config.toml
hop_length = 160
text_encoder_norm_position = "pre"
text_encoder_head_dim = 32
text_encoder_num_experts = 8
fused_qkv = true
moe_every = 2
patch_size = [8, 8]
positions = "relative_bias"
ema_decay = 0.995
Rows from block 13 of the denoiser of a small text-conditioned spectrogram diffusion model, named by matrix and row number. Rows with one number within an expert belong to one neuron, the router's apart. Each number is 500 + 25 x the weight over its row's rms, rounded and kept within 0 to 999. All counts start at 0. Numbers have three digits each.
After each expert's rows are labels from the 100 clips, of 14976 (inputs lightly noised), where the router gives the expert most weight on average: "top examples" is what is common among them. Only what is clearly more common there than usual is listed. The data: synthesised imitations of 52 everyday sounds, one a clip.
# router: router (model.blocks.13.mlp.router.weight, 32x128, trained with AdamW), inputs 0-127
# up: expert up (model.blocks.13.mlp.up, 32x128x128), inputs 0-127
# down: expert down (model.blocks.13.mlp.down, 32x128x128, transposed), outputs 0-127

# expert 28
router.28:481525501531471493503535507510510505476497501468481500495472485493503491562481512522491431557493516562488494487522497438498509489519497497500492494540488492504532497522542505483480485494454462542488498501469534514485485531457518504492504529537484507517474524515486522498509531489519440519503458499428507488499502473489519478525472536516499497526503493535508507499465499488539519448454
up.0:531474512586467496496508516542530486543512495553485485534496484517536503492506428501477490562479495544519559486499478530518497495463490497505494506441495512470481508473487487490482507488526542449503499476501505479500499533459519505549488464524514493490475521492518493511496467510469497512470538474518505485477491478494477484532482499494479498527501534508498505475518513523450523506501
down.0:496483500510515494506501525509482545533508511509503454480522487499499494503494490485511449506486473498544484519454482508503494456469505503521510514555500522512553495560497501524503496471467470526501481493407510494472505478445424513457496471514486482518499494491505506500518488492521513519521493477479490515507481436465494517473480472482500574538497493508494484514468502489481481492480
up.1:508518501485507486501503514508493509498530510527494470474516474498483468421470519481477469495512486503507543470488470479535482492505463493477496496503520490523517514499517516518538490539479532460510457499442494486468511524496480477517457468534435457524498502490494509497505469528492462549474489493492494492531453454448459544551485496505470511484488486489500538509527484462505481511502
down.1:508514513462474477479510495490511513496471551534519473449464490488511475535489527550501502487473476525484498472481535501454525557496491487480515456471535498565476511493485503514493488478474531497482526456459520491522465477503458515488545502481455504456504518506440512527486484489504525484485517507494455503520526528532505483510497539528512550495528476488514500521485523507493536498509
top examples: household; typing

# expert 23
router.23:457522479472485505475526492467481527514563498529504486549485503504488489473477555494482512520505534501515481505463492526525484472478483511520471500508502495505473522498483496481480489515474474415501570511519456503504494497520491483535508464493480494503490491507494495472508527477508419475466456520485493504501503549504493526471513498515488544511499492517483462505504514488519540432489
up.0:448482470471513540525466561496494506533481492590468505505556472525508516461519505507529464486548512507513478525508532506523513507480460508514504537515488510513509473482469507536475505461475511513525549482466483497471493512509456521493483494501470541524523491508478517464504486511501451482500501475493516484463509531504501473547496486474525485548494505493490515468533480501516496497502
down.0:525504502581463497500507502491549522507475515514459532521513500500502514525504552484474534498489496463529516514508563486497508469525479522515477500465505467499523517507509478565504503492470458466476544484524502487450490539587488489526499500474502504486499517513498518529518467463479526478482483465509492472470498531481500479493486521523490463533502513496486505490462500503510514467520
up.1:516497497527487520504563522503545521471478481479495495507550542485510520526533454542401509500515497464505515494508470517501521517504484491487523502514488495503495537479475494505439492476497523484512475495493488501489498556519452493532520540504497500480528467534484510457474518516531527539497520497569503494516492494507463487501501512468523494521511495505495510517465561502502520515484
down.1:466479499553463486500474474533536512493511522503513468450477471510484495461504535496455550539534475529479507483480550495501513492478523476502453504520504514502501496525497509483466505504568501433509526516515468514485477543506494497490505500489472519498484489510510500503476494510537554478489461552519495486493498513467504555551515516530508482519507482535506504494492487501524496457455
top examples: crying baby; people

# expert 11
router.11:538497504456442480504476441511456509489442492471515541482525473503504519505500483506467521480490488465495549479493529516471508509478497496507539486505487458508515488521499493471499502497519536518530536484482497529496558497506506489515496519461552519491508526500503483517502511542429510521534544473476490517521528493512559462536471480484494510554488489499519482521483509516470501496514
up.0:514509505526510496494494552487474501497477482449484511483493504479486490509491510486426471478454497512523525547534456493490504461458504505506517506501480530503506502503499508566493505504506412507537508501460437484508503571505458489478508484482501515510483513480497486494486487495487531501516490499475509503508475496509526531479497497477495486523490520455511549525496514491550493467441
down.0:533485499520483502511521551485538479529487511518504512489491474499503504517517516505518507406474474504424520529452482523497509527518485491502520504458515478476489496521505496509487512512558564503555441495519504498527498477519548498489499509479561512502488494487490500483493499514508555503530494474526489511502499504494524552486480497485495517527485503461501491497439526498477506513470
up.1:480502485529497474531515551487509495478530517500452511509472490509485451506540529517482516490504514527491468517450467484476500516501484547502527478521492522530488475501480505450508442505467482496495524486479505492505525500510474468519485492568485501516509506480504501479486483455489462506450488471504552500505510490494474452517506503505544464474586512468515471469496494513466503522525
down.1:520491503512522531524487498471494494446489508505449449518494505496536492464500513528492470458509524485495481508482542533502493499491544492467478476489521501481455502489486507489535443499495459511470486471492478553471516508494487489503465481518504487498442442512468476500473532499544456550449459514473474501514485474474468505477471508491510500488510503470528526496497479478492445501500
top examples: reverberation; text has "room"; text has "reverberant"; people

# expert 10
router.10:483539503462447513472462536555457487515527472557496531543509528504504517429491497497475550494520523540522495534522508489503498505523490510506479487503494490511531441530509501464504496482443505497475508515449533513483494499509523499468490528518491487507453503519474511517513519505548446504522502474466488507506532475512537452530496488520488489512500504497499462508517536506489509498494
up.0:528488483537454511507481573531528529445541511538500546546472495473497508434502466504521518446501522530491487491538505493485499553501486504475484495540497492498540504512512513528474493477515519547461514487462533508474466514505509514499500520471501493517507499517492514496485519493489487515518426516444533491494513501506556489469514497493491507512516484519499523518518510490504536491519
down.0:493507492501532504489544520445517520488554487510500481561506463497504506525476491503429472517490526542551526523464476502485490531482520493505510498509512501506512528505490507544533506464512528515540491488517505500514507504487528493535487470502516484494530502492517501516516539501533470487475562516455496540503504496495472549510506498490496474529492499476508502502454451488506466493413
up.1:496504568501505520484506458481516480519491511479521493491510501512483521476512474487496516545478497521507499497505458442499511522463522489483521562475532470562482494490489547512520462522515505530500477487520526500493522499490483483468524497550510469527453509441501516533505475489488558488492438545494500481547501524491516474484508492485478506536468483508468462475483496508486481473505
down.1:540500540490486498507468453536506506477471478503465525522480530520476466534514480481499505491438528517488497517495546510550510521518502497535515502508488470471545551481492437500474505510524512482560489504555499489524532477473474507492528498486498504521468529454519489508512488476497520562488532499493509465510481495505519523509482463496532489474540477536516503505491480519471515528531
top examples: quiet level; machines and effects; sawing

# expert 31
router.31:445526496542464485485483505529497523496470495465492506472535539504487506589478539501504503484472536519480512469481500496465504488502474500497501507515465479509466495567493464508499499532572515549502464478497506505505506504508476488440504512487507480490527518509497490482489437503494514494521503527511491490509511541519512523455493484447488519527481517507516486491485476493474523531451
up.0:497473503542485493517512512548506494509521497506491546462529522506487491519520563534484500508479459459479538484525526473473513547524505472504516520503473475494491501517511510531485481505500558473510499509505504513480491501521508515465499550519519514490501481534498497492522471514454497528522463513534498476511500527466484485533484448476526569514507529513545512484528519520431483528539
down.0:515514510520489498493505497558475479491511511512507557540469485495514498551490507500500499490495486517520482529479545498484501490482525487497504503535499499509509494524477510494478489491500532561524520506485477498505491485516494496498482493513548536492473511507507511516518491505474446503480589439474506500519505443477471480532548490522513537504505499487491472506556584505514547484465
up.1:467534513485462498483465521476518442510506488528506524440540520497486479568512544506450511482496495554478474486532567458504502514458500508483498498528498470468472503536505492536490494475471472517442523491490537507491500518489518496483492518469492485499524471504510498455498491482529511479541488497496515484504508494532507477462478484473491507544513483484502499506484519504441488473475
down.1:524495494554517495493468516519498493516528513500533543495452508514492479511503527484492507516481524505470459525540498508506508448501532493527538529512476505500510493493476510446504502478490518449520525544488503519518495445499487511494484486526530489499542491498476510492520514521472477533434543478547512525514534471506405494492539490529508522482531510469489521490509458494487513487513
top examples: mains hum; fly buzzing

# expert 22
router.22:488524492494514489485493446465481506497448499522508481479488490508498513511479495505418460479474504482486555428497524502479494497466505516515504489466496464496503455515481480481500484565552554457500550509451490505482516477515546490535504484476482499489500521508508476506513453514505455503515539469480497484507511502501505464530484468506487497539496492501534518492480531493482477512508
up.0:481552492485524414487437520519498507519508481515513500490478507460520499493514506518475463498461470528503530486493484495461524507494471465445535472500467482516486466484509531464487469475489505517502494513472521424486501507487518515509510476558486518507501480462514516529492514483510514474482461495485516499474495497474497532464473489487490452503471482475522526526523465461533525496489
down.0:482460491481447464493487491498480501468423502530509481530507518497495499498494536526503488500473519496549505553507530494492494477552516489519513506441524505492474482530509498473496481476561482518498532533463526485496512537491488500520490466468466514497482527495503511472503485500502519495505430470532507488490506448462504559461485474477500462467500488507488500466525475485483514504477
up.1:499469523498551516498480523491471451458478533478489501467478512502484509512498546481465467510495466524465487479521470530499472493489491516476508528459497527488472520504435522481539512514518523485492509506473514468517488488541495500514458551511518517525496518472451541512510480537547480484530441493489479517471494494476531534523509476498518503526444470508454512490498536485503513502512
down.1:521500496453475506506464454490524441488478512483503483503549527478492503519523538490478533498507528533509503522462477507484496524502522479500517471435493499505513520506480510538494494501453514479489463502461486474479526511493518506501491521508487531498467480491530494483493507499533519525492441550589497486530483486445472535519514482502502483473465520482532541503501449493482505522505
top examples: electric buzz; machines and effects

# expert 30
router.30:538521497492425467492504457501465508520461500503494524484543483499491499485499472490523520476509504473463554435485516494498486475493503504501510504521495470507491452540488464499511486473515556473516539508461517502506522497476508487506501536514532489475476498512468489514495501528442511549479549492527498506519504506564557486538506451515482519543492496517507480502523487491479506507485
up.0:491452466522455464524484493485467481479526497599508492504495489452520521443510517485491506543499492500507498484518498519482475488496474480517481496532507494491510516444495505525533493428496507486530488513517511497467515496452499470469479502519498497532481500487497515527509500519498509508489489505506461543480517445523496435524523529496527501473523471488516501499482483530530483555493
down.0:508511517507471521496512497490484470564538488555513488506510563538497493512508459516532457456516520526543472556474517524545493511501552472483482493512506529506496509532488510467506496504486518475541512529569524538521503466485484502522495482525500495503492509545500551476499484540520478514480482496477505517513484484523473486520482522508476504502482486489524505502519505512460536527443
up.1:479458455527501517509481474518490469468463504485556417503497557482498501517512497490497514474503507516422488511502462493501477547502539494520493484491471485514540514509483501493493516510537481539513498507476468501517473501511507504418510493487506480537515510467525524509527499489509507494461508503501527493497494547440462512505497528510490447481485507485477505504526516505542469498502
down.1:516474525451506506484492456498522544508450496544482470530480477495501467501487515475496478491465494488527466501476461568496486496517477494483478496456496490476499514519491469535530477506523520572493476528507447491524498478477520508476497494505437490468510484490474496546454510509523497543536480453504501489502474528495504520490460487528501487519486505489504504515451540480494476467492
top examples: helicopter; machines and effects

# expert 18
router.18:519488492483445499506479464502498524506447505494514537454538444501503515478556492505541528486511489497439522504529491525488487499488508519505535497506485468507471483515492505570477500481477536496484472519482484522506531496524534488529506526495543551475494511517509488473490520509437507517518544486485496495511487493559547464500506476503496513536490485543509471527500506508459507471484
up.0:481503467537502501513498483481532555514528453505455517494504513486485524503500471496501487492510502544501482548504453490468461550504489512474527476494501468509528452470505478509532443461506487495466501560482527498489485485470472509456523513513537542511511493501517467497529539509526531491518456512508486568497519507549464508486492518450507499485500491482500489511543515498518491486479
down.0:504498451482503530459538494509505487490533488512540510474513492519500494468498473513508512465468561487482499507517491506443495489545471528494483522480439492470504545507524488463519530489512504516525509506484500463510569511496507508500494497496535515469467499550495498538490517501485485452494513531498437534513528520489528511501474495481454472479510548482495555490500481529512541512479
up.1:511534482546514473487478473487556539524520490496508485530503508526470482492491458531466561462531489497459518457525512471518483510485507475519488501510511479512515523453496474493527508469479448452486564482528478502525490477491460496513476491509470500508494482511498490494517522501492534505501492449503518550508461485489487511502458533477470548491459494491505493494489481495538513516441
down.1:501495502553506501508513552461454464525553524537504522536472482537497487524518478513522476478491497488504456526514482477481511508539510479528506508513514513485477515486518483508525516525451508474525528477474519481533487494469464520517490452522536482488502506477492536510510463498476430504520428549472494512513481474498543540513482492486501467455517502485500499527504517513472505483493
top examples: reverberation; text has "reverberant"; nature; stream

# expert 1
router.1:520517488515441475495487442451454511488503525470514455445557481499485504535474514513489483477474496482457563510505483530507485482466490503511512532515493460498509496488484469486510495490537523467498516515566468525527530472541438485529490479490534505484490494497501488511518502518466505503513540491500507499514502482515547462538528487488499533548480491496515516511520516513521511491508
up.0:473549469500514491496514525554493488525526575487506519516477473498473533486502513470495530450524526498492504492501477535463478487500465547534494465509507492472514483514528491516524446497540468477496496558556520558515508514495475498517507483490495489491505468526493481501458505485487529504525446546492498494522530511533491467499525528511493467497532506487485529506486494474466514502466
down.0:488533511513491500493474498491509525477470458481500478513539465501461475537502479508485542561477483456513455484461504481497554493530443539558544471459510504473473500474472502513495520490517514517507495467522502493483478515499524484504503459490511507489521470461494492518478499504510509501491515548500477515498522468512530511439538466487494521460505482476470523530481469534527516518527
up.1:491488481493512512498497489502519507507556492512467462458522495505496527513502540487460450480489492512507480499485485477463506461454536490476516459487487544515503527495512494491500517507432473543452513444502475488528452528527532567529502490518481497540534488482505498461447486474518504478510498516516526499498482502525537497526526497501532501480481474500527516531542470519512468498486
down.1:496494480483491485527475480499464533515512516531536456467497505458492457459500545517488473496516524494554528473495508502504513517512499484496488498480486527487523537521530483466516463501508478524570515543492511531489524479515472563442491489521491500522529477473496470509477504503464485513511492561460484466500531537504494516509472550529522515541501460487540497509474508493495487501490
top examples: nature; waves

# expert 6
router.6:496483513497505504501496538539505516451506512530501557465519519497518493435519455497481525585525489527455514505496496510522496541504484491483485497509514490502486502485488494468483487486498449465454509497522494507478479524513440500499506508483494500504539503522493497476510502489550578449509438474521506492496509499526486532475526484497511505497511507476496492493539555494497513485459
up.0:498450523500462526517455503523486494500518489527492456490506509507470504482488512514569469490502526501565497547475494486520485431456487474493467498537473507492516535477507506527479488483499484459486478495505472509504491483519509480533535490506555467507567498523521478461473497524508505512502479507489482516530485497451474525475533512503515479490492474503492479479542494546510544475508
down.0:521518477509540523496521495528490499501548480501475523442538463529510479528520483470500536542514492512490477438483531524503497518515477496506498512518505447487435473480502483472520520539505489532489487471468498489481491478495453477500477455491490492507474507515527500577504465492494502477471486466526512513473526538483523478504509494470465467499535468499471501508512514537509519524548
up.1:515494468494492533520492499487488522505506497474471472487520453495519500519474541532476494496497492496511506494522434497477500481537484507514503562493502511452503487474485473436502521515497545526544484489465479503528524518469497510505476469473452547484494487491492495524509481513474533514508498525484480461480456467483457540572508529524463520472515477529535515494473490465513532487498
down.1:469478544521528456483501487501476483523514507514524495502485512526518465536520510469484524501529533493523466520464522507523486488496481513508489533494549488453521537510514455497496487522480519494461530536506488512512480467490547531438492483477535532532443495507509516492487467501478497522520528480515517465499494541555506477499446476447529502480456494484520472497479497531477488507528
top examples: household; typing

# expert 12
router.12:468535496477506487488466500500461486506538519498494480462530482490489498486486501499443502498490473508544535507517474483502501420448476505510538484514507497492514457503490471509504496476467481492478518518522493509580526525489538500534490478497510486473515485513504480522499476507506480505505382513495481502510511486494537474496544492502494480540501504520521479495508469497476467483470
up.0:499538452506529483469489509515496474494519488503557516485505502488492524495516491467495457462539503491500510484514514533511459484520498514506470553490500505525500506498527497487470486506496513481528516466499456544492555526482525480475490509499511520470504491486504562499511529497511492462459468506489564474410446519518514484493482495463496486491536461485512456455510510479495498498510
down.0:474544526476523516544504496505475493506493521499466506503481511512497472497520508518493480514464515506499521484467499468506546487455476469480509536489528505521476533500477495510491510523558495481529480492471530454497444504505503467463527523514491499497515490532515554503516473503508509503550510535500467461426423501498469506481530509534486469524483462512501475478480490486545495518524
up.1:502508532522535449462491483490524512522509503513471506523487516449504475510497504533512488455515489448486491511490510523492507516535560540489468499499469488506485510510464498521441543498515521500500473544534533502485525481498511507484482469476494486496478559500480463506496510503505503476565460505516484554479540509511471489520496483524480473521505482555524468481521521460522549502511
down.1:519536486480524534513514473512497508546493477468533495494488488536506509499506518472510491509473509474508513516536493462505482513469541571506530504510477498499503503505531476498429467515523502502544523459491454486491476514501504502512502493470492525490492584479484495509494518502461497533440497480505517563473550511474505483459492524472520491502478493535516488480470523528457479504486
top examples: animals; meowing; siren

# expert 3
router.3:527515488481437489505502473539496476512444508472497499456540478497500502487511468512497552461497515494468520470512517482499508503498484496492499503521490453494480489529490481525475496500502560497511504509499497499460526509524551498495509536509564510471473497543494482514489521491459529538513546470503490495526525512548566492495483469499485502566489505503518441501491499494452507479508
up.0:486518475485491498525519485473494487497537486505489493486499457494499489499505453493484489561478515554504506502547441508470451520494527514469515491501460489529498531521510535502476493454552538471458508475534492516512525504499474521535468478479476493511478525457524505480527519502507484525481444493510517478527507493489527529425463519474541482480496515536501508523508486532510472495499
down.0:457528489457522533521480480512496493475527506507493514506510501552431513482529513506498470454503519531502457503481487495550496494525471507484484566474473531497447492503518509529571462535513440505506506545534524481509500520506500482489487497479542475453537491519495499514514502453493517496532532475509492528483505485503472510520499475498471504490529490508454523469483508489510498490518
up.1:496486533505506507465515542493537501469469492439504457516456478494533515563516489493479476474463498499468498498493488530516493550475486502519502536493529527477498480518518538506497528503518501496483490480535546508505462467485493508506514474506475521507507537526535501488480501514524528504518511521493515472510504465495436475514508552433542514499486484528492531493501496491530479573478
down.1:500509519464479483498547445474496509498459505451493517466496479469478512501472494505509468490490535510530469469462426504484508497531496531501480481468557484491550492491496483489477495523487482491529485482533481493528509490503504488551488516491481453512510489443491505478483539473517470485522492495487493501515508502462534458464448502523498530499486525508518474473494512510559496556507
top examples: reverberation; text has "reverberant"; applause; explosion

# expert 4
router.4:551509498489429499492500463514452553501445498475504540444523475508490512474519483507519525478490524481490518463534502517487507499499485516520532487535482480496500464519495481533503483485446543496499481502495502507499546510498528488482496524493534522475473514522509500519512517530472486550516555427504501500513513488534556507532474488475486512529486482523507494509494525503447500482497
up.0:481529499477507490501535511484449527533483502504513541473494507508476501481483520500516494503483482549428512469471552515522491517515524527476516488494501498540501449500453488514528520546494472498471439507504492464502497527472480481561504471535492466491460483493463508481521492510527474457525475489507498496527504506529506503475477498452486460567473508509501540507474511485487509482510
down.0:495504510494517513522528486470563538506448510520519489497529463524506496522529507505422530534556550508496475514479505526511494410475512463513486504475481500486493519508509498538517508479506425522461463489491492506527511485518498498504477496473511521506515492508488475498491497506472480486491447500496519508488513482557499489519553505497501480487486490527518533486548510503532490506475
up.1:470504480482491494488546469543466521487477501526485537513454527459488477546497499486514538487471523473472488499483548475494481503570516497537496493467477518501472492482460502500545487490453447475470532472515490520501475454462517480469474513507484498528474515460500494501511499476530539487539480492467530502496510487486522498505510517484507454477510553511487506502518529483504537545500
down.1:516518469516488520519478543526453528501466521514499512509529531502489505506510460487474480521496497463474475479491520524527491461473498516490488484500511478505463529519481475547505471456446483467506500525466503512526501456500505498491517530488484530529481524563490531531481525507519472472496469431500498450483459495495523478489485491523492481450533493507459480479449513487512536512468
top examples: machines and effects; helicopter

# expert 0
router.0:562483485504431484477529450495490481514463478487504527488549470500502526457460486524491512467488513437503519458495511510495499509495477499511536498494474475503501503504492475508485495484500561493525522505475486519504527547539503494510514539501556521461475498525497489516502495531483542537493549498522479498534526512514565482535480464493488512525505515538544492509479518503502493501485
up.0:479490502511476499512451526497520480495542507520493452581495535449429504508502527511497534456454522508526520504512501493496487480503478492518512519460514530450520513557512496479519493481482496510518459477514526498500469469479517496489511500591506487536502511479515491510466510492512518502516508482501468502519480496505469485465484485464489500524446478503498539537503488467509490512502
down.0:504502468492505479477523464461485513524524499485479488452499475519473515481483525498514518498494497471531494488503514478461498496502520503525537510495498483494512557486502512495466503448521506525465533473485456521464497585516506499515496502528537500515435479512504503490495527494508445516490412504536484514483479518523491563487466527530526475458513482488496524491484483479488484519503
up.1:523502474513513451496503527485487496516503485516527498530482500490518487522444516536498493506525472488510506528492466494499470452467562499495542435475496521529491509498490502512494519490458493510493450509502523452507508486474511445486478482479523511480503485516469476467449509483526532485564471481520551488476502522469494497534503519499519492518495513544519481568477503460510485528485
down.1:529452488468477529517489504488506494480505487498510498482465494493495493503480486517503472507500486517508501495497541540510496509521471464525495509478492530529503501498495462534473493456514497543535502417515514456456479538499487517541528523522480480477451512486461492487500524484498484565488435502507534487470544507451541523467518497502499500504498532484509472534492451512475461484498
top examples: reverberation; text has "room"; text has "reverberant"; group: nature

# expert 16
router.16:481507491480476515500489552502538501515529512510512533455543471529492503507496461499482524522509533533458488549511504547505502546456501514517525513474500516493524486520507485442521504518478457510476469499499511521499541540505453492482481508465490487509532515469507498560519492520478447438506491468515492505480526475486517476523513503531497502540497495480514473507459536514548487533493
up.0:543504495483535487492549476521471440476518481448492488431475495493507508463502472514529504492527508488526495495502428481482483486507519473509491502491515478505551543515506500469483523497446535483505487493519500492464503489478466515506511533501508497519518515476514481499516490507469456507478482521490497501484536533487531537513504518513525536511491456494532515496460435501506521563529
down.0:457498453470484483508535478484509519496457523500476516494503474513531501516461484459502518468501481503489511481500493508501464462527525504502491526571515506519463518478532528501482475507490530497477485484522491522538457530475433494545513509531508514480544515521513538474496494471463539499488543518499508520449495516494489517482505506516522558429486535530510511484519505498471512503517
up.1:531485509513505475491488503523523472449522522537492450484454530472511510459505433503467520488493498480502498474534489521508499511512488506483481499487505524507471512529482492559521471439511492514476492512450487505497497491497494504450515467492509505519509489497495487505489488462499485461501533507450511498487525535535551527449556530481505482482481503509486510518471501475569519529457
down.1:465505476450456543511504539542497494479496493514493463573507542495522508496458481486448459498477507546502493516480511526494499476523488471497492502472504471525496514482505497482520502476403475485475567500477482511528492516525505496492491525501508482499504514492496494480492521480498507522473517502431525491474511461525488500555525493517459501531510528493474492506490531504486490488517
top examples: engine; nature; stream

# expert 13
router.13:508505499541436496494502478505468547473424512465518534453525490501516509475502482516473541498523495500454519485520495526492499486494517508507510477519517450489472529484489498439494492478537514511512534504507515520440512493502438493478498593490539528491483516505489487497518504507465552512525489479502509508507534485541523497512491474504495503537498502480530502493478516504495493527502
up.0:523515512481489494477547444482458491480450480502501493537508496491523522508492612518511502502506443457454481463498480498496506534492536484505464521453473482506510517527517500513487502492490484529525516477522503461515490474476488510457524465483461512494484512495507491480496488478538529510526476521499463509496493532505501537495459494470492488542485520483463530461475498485504492526504
down.0:516485463455511488475489462509482528505485510505471489495460537468498494514498583489471499449496559522549513547463478534497470490472479493496510516515485514505512481505451491471477453518477545492513544478495472450517532503489503528519540492483472512515512503523473504450482509495471483513500461493526504482508520481501523552521511528501518489525496546488490498511495518498528489544500
up.1:517505488490496498519493485484529486502520514480499482543492478495517490449521520485520489470476477544554508499497431494459515479531516477463507522486490494457525475552473479439566465544521460508509495510492484470493496494460476503485517520489502515490568509525503502543477489486489518497493482522534538500465497513479503547529509477522529542478514497476477463507522512524470499500492
down.1:431521478504491481467487508501482499522483513487460504554496494498515458453493430482512498486472508524469502489485462490510433494510499483516507483528507465483473541465465478490479485516529511508494532471497526474451519510514504497501485528471484504487484469519463504484485537469511522508525549507511506532499468456500459485527534462509499515493515519502493475490458568484475503479504
top examples: reverberation; text has "room"; text has "reverberant"